{"arch": "resnet", "model": "image classifier", "dataset": "flat shapes of many kinds, plain or patterned, on busy backdrops", "train_examples": 48750, "image_size": 48, "crop_scale_min": 1, "horizontal_flip": false, "targets": ["its colour"], "num_classes": 12, "norm": "batchnorm", "hidden_act": "relu", "channel_attention": "se", "depths": [4, 4, 4], "kernel_size": 3, "stem": "single", "avg_pool_shortcut": false, "widths": [96, 192, 384], "loss": "binary_cross_entropy", "init": "kaiming_normal", "residual_init": "zero_last", "optimizer": "muon", "muon_scale": "match_rms_adamw", "learning_rate": 0.0028, "momentum": 0.85, "nesterov": false, "orthogonalizer": "polar_express", "adamw_lr_other_params": 0.0015, "max_steps": 40000, "batch_size": 128, "epochs": 105.0, "lr_schedule": "cosine", "final_lr_fraction": 0, "warmup_steps": 800, "weight_decay": 0.04, "adamw_weight_decay_other_params": 0.05}
Rows from block 5 of a small image classifier, named by matrix and row number. Rows with one number belong to one channel. Each number is 500 + 50 x the weight over its row's rms, rounded and kept within 0 to 999. All counts start at 0. Numbers have three digits each.
After each channel's rows are labels from the 100 images, of 14976, where the channel reaches its highest value: "strongest on" is what is common among them. Only what is clearly more common there than usual is listed. The data: flat shapes of many kinds, plain or patterned, on busy backdrops.
# convs0: first 3x3 conv (model.blocks.5.convs.0.weight, 192x192x3x3, each kernel summed), inputs 96-191
# convs1: second 3x3 conv (model.blocks.5.convs.1.weight, 192x192x3x3, transposed, each kernel summed), outputs 96-191

convs0.24:456464498524487524483515600503395438440535479484420464513638511481493506457544425510514496487549473501463503386534491450467500552509478464486456513443590523431452499493508558543536471441475579461473555541496573479565536385565473506477494536600478555452508418453529428509483437473563497531
convs1.24:516467564462592546490543598566558472537474619505520548524440600556583472516515482450515579364468525480527470511493460497550449564426380547448587456522542567400526527456477547561499424489510488545493463501553531485521479447497447527487514509559470592482562516537488518444469426411448482493
strongest on: red shape; its colour: red

convs0.92:544467534515431489473519533571493430586545601470478596474484546404491594339468503538549446568557490468490529418497422522562515564435484532463409466405481505511483434536567463541441563534488410482473480582537425511501486589563606560479558497493614404508520520459520512477581473491520479384
convs1.92:408402514572563606453483598446514462456506577495505552568451563538563391505483502485497514552457546512493553491507550544496476499484565503596520552541538511505484487529491642534514471461479569417575479441485428496517550440421467468559498503488531440432487540507500468488610441405702497405
strongest on: yellow shape; blue shape; its colour: blue

convs0.179:456484468492489527405440502506421490502480506542493592510465525507526451513435394492415450517506541521436476478481570391404571496492465516343503467501440453483437462502460487485409488449485549548498430430483471462475472419387389540524489427458409493521522565468497485477521455552508522420
convs1.179:501478467399530407513514508438410476545437451437484467523646482503492507579431546429537452491486504504535457476473508552517460473495564505539467428579439469476446495481503487519502492524498486538470426473596492475519558519431528489507488487408523463552509510554485430478487538561461530477
strongest on: brown shape

convs0.39:566453551491542484472462519512472496503490447459555587539555566490449485438483550535468498435441549497485558507440470577446429550434508515465539388494510513511502409426568521567483464487599491467416418468463530525447561551612463504470529520397417484419487402529619503467489447560523483533
convs1.39:486448534441489435463491479388624405534512556521547522524473468483482555543482575482581504447491589472494536413483517510491446557520498426506426450549485451456531504547567555543460482451623523479533509482499568540599526448448490452461487471496436526501568530479415464534499392512584488568
strongest on: yellow shape; frame; its colour: yellow

convs0.142:517466413472424480533463491418443446495579384448444541441553511478516470521474527403481507504622533412517392501550554520476442437423468570476425538426564510456454496549466491566484528475531432537502497619432554480591490457504531458497480434437540417521520516407547539424559466420560543454
convs1.142:515554516414529541447534540494373510513481557546556423521524557544501498527530463413482490472386443529540450536551530542452506559464456510569481533532504504495532486470341460483508582535426482559592573536498486506499594494544474501496542507448536491520552419517561446381532511378520517517
strongest on: red shape

convs0.112:507495477445450413404393431600479526495519439476464547435403479478512478410416544519501523542487543442472461443433427449455507458476510475497423482460459480528498419539479518557466508449563472452465596531452432413475496525541569494468474532569429490516464330431497540535474553453590438402
convs1.112:516510488523554530346515538453460553407496514507488515504481493503564548485461456526508422471457556500540426518521556507474506467549499505473622465543442458491478551540506650504494561420512553521570517451577442478493567480540512517566457455530468625550437583525420468478581524452461474558
strongest on: green shape; its colour: green

convs0.124:548487380462490465427470539490477506514521610474442489502558478482528469523509480545575479463489547555511515452453553550490410428535538496468531449508423451489387495483415481447506493420534427491548626457516480394439497542546427540526486522445458492462538498475450538486520504458480484366
convs1.124:503505545458531477549539477532554440503640455510499447526544505520511517500457543546475579390490506571513497482456423469433475449500427557574562495479435518484525492538526478448471626493561487393483467492512444493434447529547542555526516488468427434400525520500471510408486551457566513533
strongest on: white shape; its colour: white

convs0.0:448541437521550496500472519517453468526414490583580496585485567492506452442427489523430455462576548597507511494436557476581517422512463557499614381551535414505560552526446462491509534439535516563361475482438432411428453524499528511491479508525452491441490508457514531449441495522524546496
convs1.0:524458480497567407566465502431543594529587484460511503500453479390528558575540515532491578526513489535527606509454470458520436502481519472531480488572519507468494386555595536521528443520509463471533444382511449510559492521562518506505537534511436534487456488483605534553495582550531445533
strongest on: brown shape; its colour: brown

convs0.72:525386450502434533521488513466478454483480574475483480568464528518542542386472457509555506604568494427524456467434454562468535546479453459498497402465472352501475494486521470483566529467583487495588492490509530516521486519485539492585440506554584525550560445482518462470514510456539506505
convs1.72:502495484459463562505492395437514555445507530552460495540446566523539412538534540593544502495523563472576531463453593575487503438538480445542432539567456425473507522581555610483542486447558530552540532564488506466639491495479329475545514398591523437496464559436515488443440553431569549425
strongest on: blue shape; its colour: blue

convs0.108:602523450394459408497567620465443541527525459507484505466447445466396482612421405467495484500401511457500493481560447499457580477501539487465466540504529608497508511482533502494493424447571458431428485411576477360480569491543560484483438473513471494466406515444532549427432442475495520411
convs1.108:582525545577459529494526511555458472548515500464462515507474571531526387513464547474598442486529501507480482453477466561551460529480490531532441540516384572379582455471551473430439562466645559565429429512535543560574497499521470470517464513543544501462468486494404588456496521472473535572
strongest on: yellow shape; white shape; its colour: yellow

convs0.36:552472471506524485513450523499516471482482572495553431464490482447471499508548510439439446438502469411547421468531533516555437426496567580459405534545423506493516496541543490532412515458543431499424487380514666485472439502507491554511478502524501547506423458471468422471550567457454520501
convs1.36:533534461513488500545515538487520420482552448453515443461483500386442514541392515529500510477609488500434573418440521487575534534500579450502464415545423514479404567526481419534471501504576525508484488524493531494501493488538476452545452566491660580522467506496508460415460468464489567633
strongest on: green shape; its colour: green

convs0.113:534552510469492514488433528598457478505473403472417478484475473455478556517559489550400478548473470418502507433425540517523560598455530480524443433463494426540461433458607481586479532566469408458508454467501469513465512494565419534467451520561524531486448396462538448505435438530426516436
convs1.113:462478506501462549503550500522455520473597554619465446426455563595477417570493483449551509536542526490530549455475490510543467554514541553433424568579505329418517517484568577556501413415500615520457505464551477535439483416539529495546625474556568421606465514484429539440507501438525495447
strongest on: white shape; its colour: white

convs0.20:483665517465525507477513477523484458531509500523463521519467516487440475480484525442407526476474572469441545524485457496503539437511472474465480453483500582455474478506570427518477557501583544524386472561477411437646444477478483556417449459455491479532471465517390474377516379416535519423
convs1.20:519471491587558445535431498503529507491480548357520412536588386507533502514543548504544505480507542544523448477560487500410450430476540472460570493579501495465418543592496545371515453514586484496443515403502483512577424518576495599479533503477528513541452616501508445420509580484489517541
strongest on: blue shape; its colour: blue

convs0.74:516533467521525502512436559475499431439501480422539485498482544514500520562424467445459467559485571544487575478517504439480473564437552550481602512532480500500572459481471515603455430522601524532521560339538546513461513479480520597482509523544471529419493575467393540345457474472574504450
convs1.74:558567424486438520527504493422618454491493500548439420481477508470471510600439486478539419473503501446447560470387453513604520546465602383543618530555451548506468465534506463560404389487561545577512505536544550520539551484486540456481481447602522574462475476511545518493460396504604530531
strongest on: blue shape; its colour: blue

convs0.8:414397445499457497523428453470482484462427508381442427434457514492487488526468432444480491464439502580415514382429645446428502484498566473457697500460492498493475505466403490447491495520512469516430498502531516476518508563512463497494491453502462478490566484459537504489504511499431438435
convs1.8:569426543477537481550559499510464479522552458525454502399499474552512587549489512456592483481532567563507534511528448544431475501536573528452577453485438450467555514525511480481510496544519507426509442535516449500524583554502591447516513585443498544542468485501491473407543517608459495545
strongest on: brown shape; its colour: brown

convs0.144:515554519521615444512534479432532501368619503416496451519467628479517455556539528432478507543478532631527559500483448585488537512495469521415450546528491599517404397410580541506454496556530453500538401530557549534628522492529467466457470499490541453490444478466441496540540484493451492507
convs1.144:503523447462430566457488432402581548563524559443582487480437502563534471449506523462477525460459493473489609501555385526594457487494501473460497517461580501463437550448557497542480512531521479536557473555526481440531592485548504484552499502574470500513541464453418514416461470412484627523
strongest on: pink shape

convs0.121:491535568488535462516558557442563465506495487519495553493532473554465461491581536434533586623464532460531453529476576550512501515457486497427478448550563432516559514575468499579490443485412519591524416480603558489375518468441441516476447518580496600484441408471535497572523526395503470416
convs1.121:423475480506597459506538431416505508555446550558507475546478410553430455582425528444493501486602536427479528481506477463447547544516540495545558499610516658466500405557561538525445378487503545515559533436555550524550501527504449477595469421558510399468539496604491532533526451442520558442
strongest on: blue shape; its colour: blue

convs0.135:530521558488517482407514499397445517361346422516455549528479590402518443436571540584510537510485494495478436432487467488446524539564462524443467490515585446478544471469479561442487532517497440512433512479501606453575480517516539497513436494478456483397493610528499497464450488441575490441
convs1.135:447433469513546542497503586396471531507437473533547465537551566567506469568550550472525437515439537553429556549494496553497430510533522474433563645530534497414578514506500559515478523522583502488479442467478427511508561478508478530563558463535540508529591549512404490485500549495466481507
strongest on: white shape

convs0.51:514470469443454426461642506557547469513552444542569573556447475514525489512457507478494482518404455411498533489494509504452440427489490512528496434396492429535452450511514415429530493474558496423491522456474401377526552531462481491452508540563449503409467483537466564560478503418434558432
convs1.51:472507436548583517399458515562419451499499427495568540500569512605567582587459502454480560527537493472611422501495473427482470507561562582448553430471571504470453391528449438493438462446442401538557538476393458477483463553445516503471577453449566529507512370435469418603477475490511526549
strongest on: pink shape; white shape

convs0.42:504520515511516549537476507488488570480498520483538481496570500476565503524525512453473552431537395480413486571475509423425568483509566494468406569572609502460432530597650574523492474458540508482465509490480552487493518523543461452539509485465470537483454473403440490521494657475530428510
convs1.42:511501509444503418463518425502505455532479530485435486484446503586495510531507508514508614468511456458438568497418509427578531567504501552494463486455607529513493491639566524611533488506462479497458414536550559483534477549521517402498559506477484473540593524500426478521530501481500467495
strongest on: pink shape

convs0.115:518508522476515425455456484494469441481473559430435425540500544522542436486559499371539552377499507513492440516402467506525520441563580517626532480568480456549457555513514509482480536503449479461499521467532509507494492479507512523419534476479476538517473503506495441448381571553544445501
convs1.115:547561447511502552521494497510591415589638491553481530592439457415524455523554491530530591455501501516457576534423458429483440492456477501556433465517446646454516479470568449521557493527503554498535450555443496538414524463488451450446511400561423432473547585574496501536553531444552509575
strongest on: white shape; its colour: white

convs0.62:550519515473539445414490508526440469521506570453488472558541483480447501500542507444539571591391510490541477585513477496524413395493404474453551370549543440520555518531543533440520510470516445494472480441496494525525520485413420563511489574551460472551460570539463472476450468520469468430
convs1.62:549522456512528458568504579470476534569567429417532489545532537474564422501566546510494506469497580586504492554423518483470513560535518443482500562522422525416543575405504557492309484576518558617475489501519550498444513555461421489524530496520428508509468580457430497484593628531419587581
strongest on: brown shape; its colour: brown

convs0.31:520408442518475533470490537515507455469608506537461462436442531517481466472564463486477460541408490471490522407456544457535529501426627445435447485417534463471477450532492511516559483639390519436481536406469525514505497437474493525505440465539507364456522532452581434489570552470392560497
convs1.31:444420583486483518464603497519508521507535566527417417560572540468482379485482498448583467492546583450502510490489477596670539495446527465506478419465471530493528553496396551522498521502482549489478625484536543529528463493490532468498464499465492438594467494463461484480538460392464481507
strongest on: blue shape

convs0.161:582447581440406507476512478482487491521550509431502492463496570461566518425497405477455516539421508526534540505431512507477448446527431616460556392501458500447535528493413493400507479461493474536499472550577516466430578586472503461532509513516602512412560488568451528514555412517523616370
convs1.161:607519487432579418598466476473487542522535509486486560492549478418494524509560492451456644435466427485462494522486488454424520467556496399520489492632500504491557421500513544497486540433511506498576424383515549474472452447535505480548605527498479413497465536481480501480452584505572459473
strongest on: brown shape; yellow shape; its colour: brown

convs0.176:479491494463501486565570578475541498496319538394495545544527604488490630483607502493475515562609501508569550493470443549441553468531420524442464404499497446473501532408466395586570506518551466479471601456486519478483517583556467498623525556511549517428471523516534438454507470473616513565
convs1.176:487491480508442523439445504486441424530521418580518450493435571549439481445474487532443634528488472438516599563562578486461487492483536496475481522496546516520567463439499532478497510452559531604501551554525551588533547438470483447553555389503533526486423565476449495523470484500542456493
strongest on: white shape

convs0.183:600445458496435445546514464539437503535463506482489541495474495520487516507573487531459575457440508582498524468437498609465449445470541566578515449452423507472532499431533494488524558575360440434567546502531544583480522479530480452450525463549588558513459501482560489491463526501383514465
convs1.183:547463494406494519598418517445438461553465570668526544551587659565488445516461518475431529506493488482464489495555447443550515442453426516442504518545461509509557489405515569529505504612486564557537373509579524515478510498502452500431472470503533500486545432518501539456593556439496455437
strongest on: white shape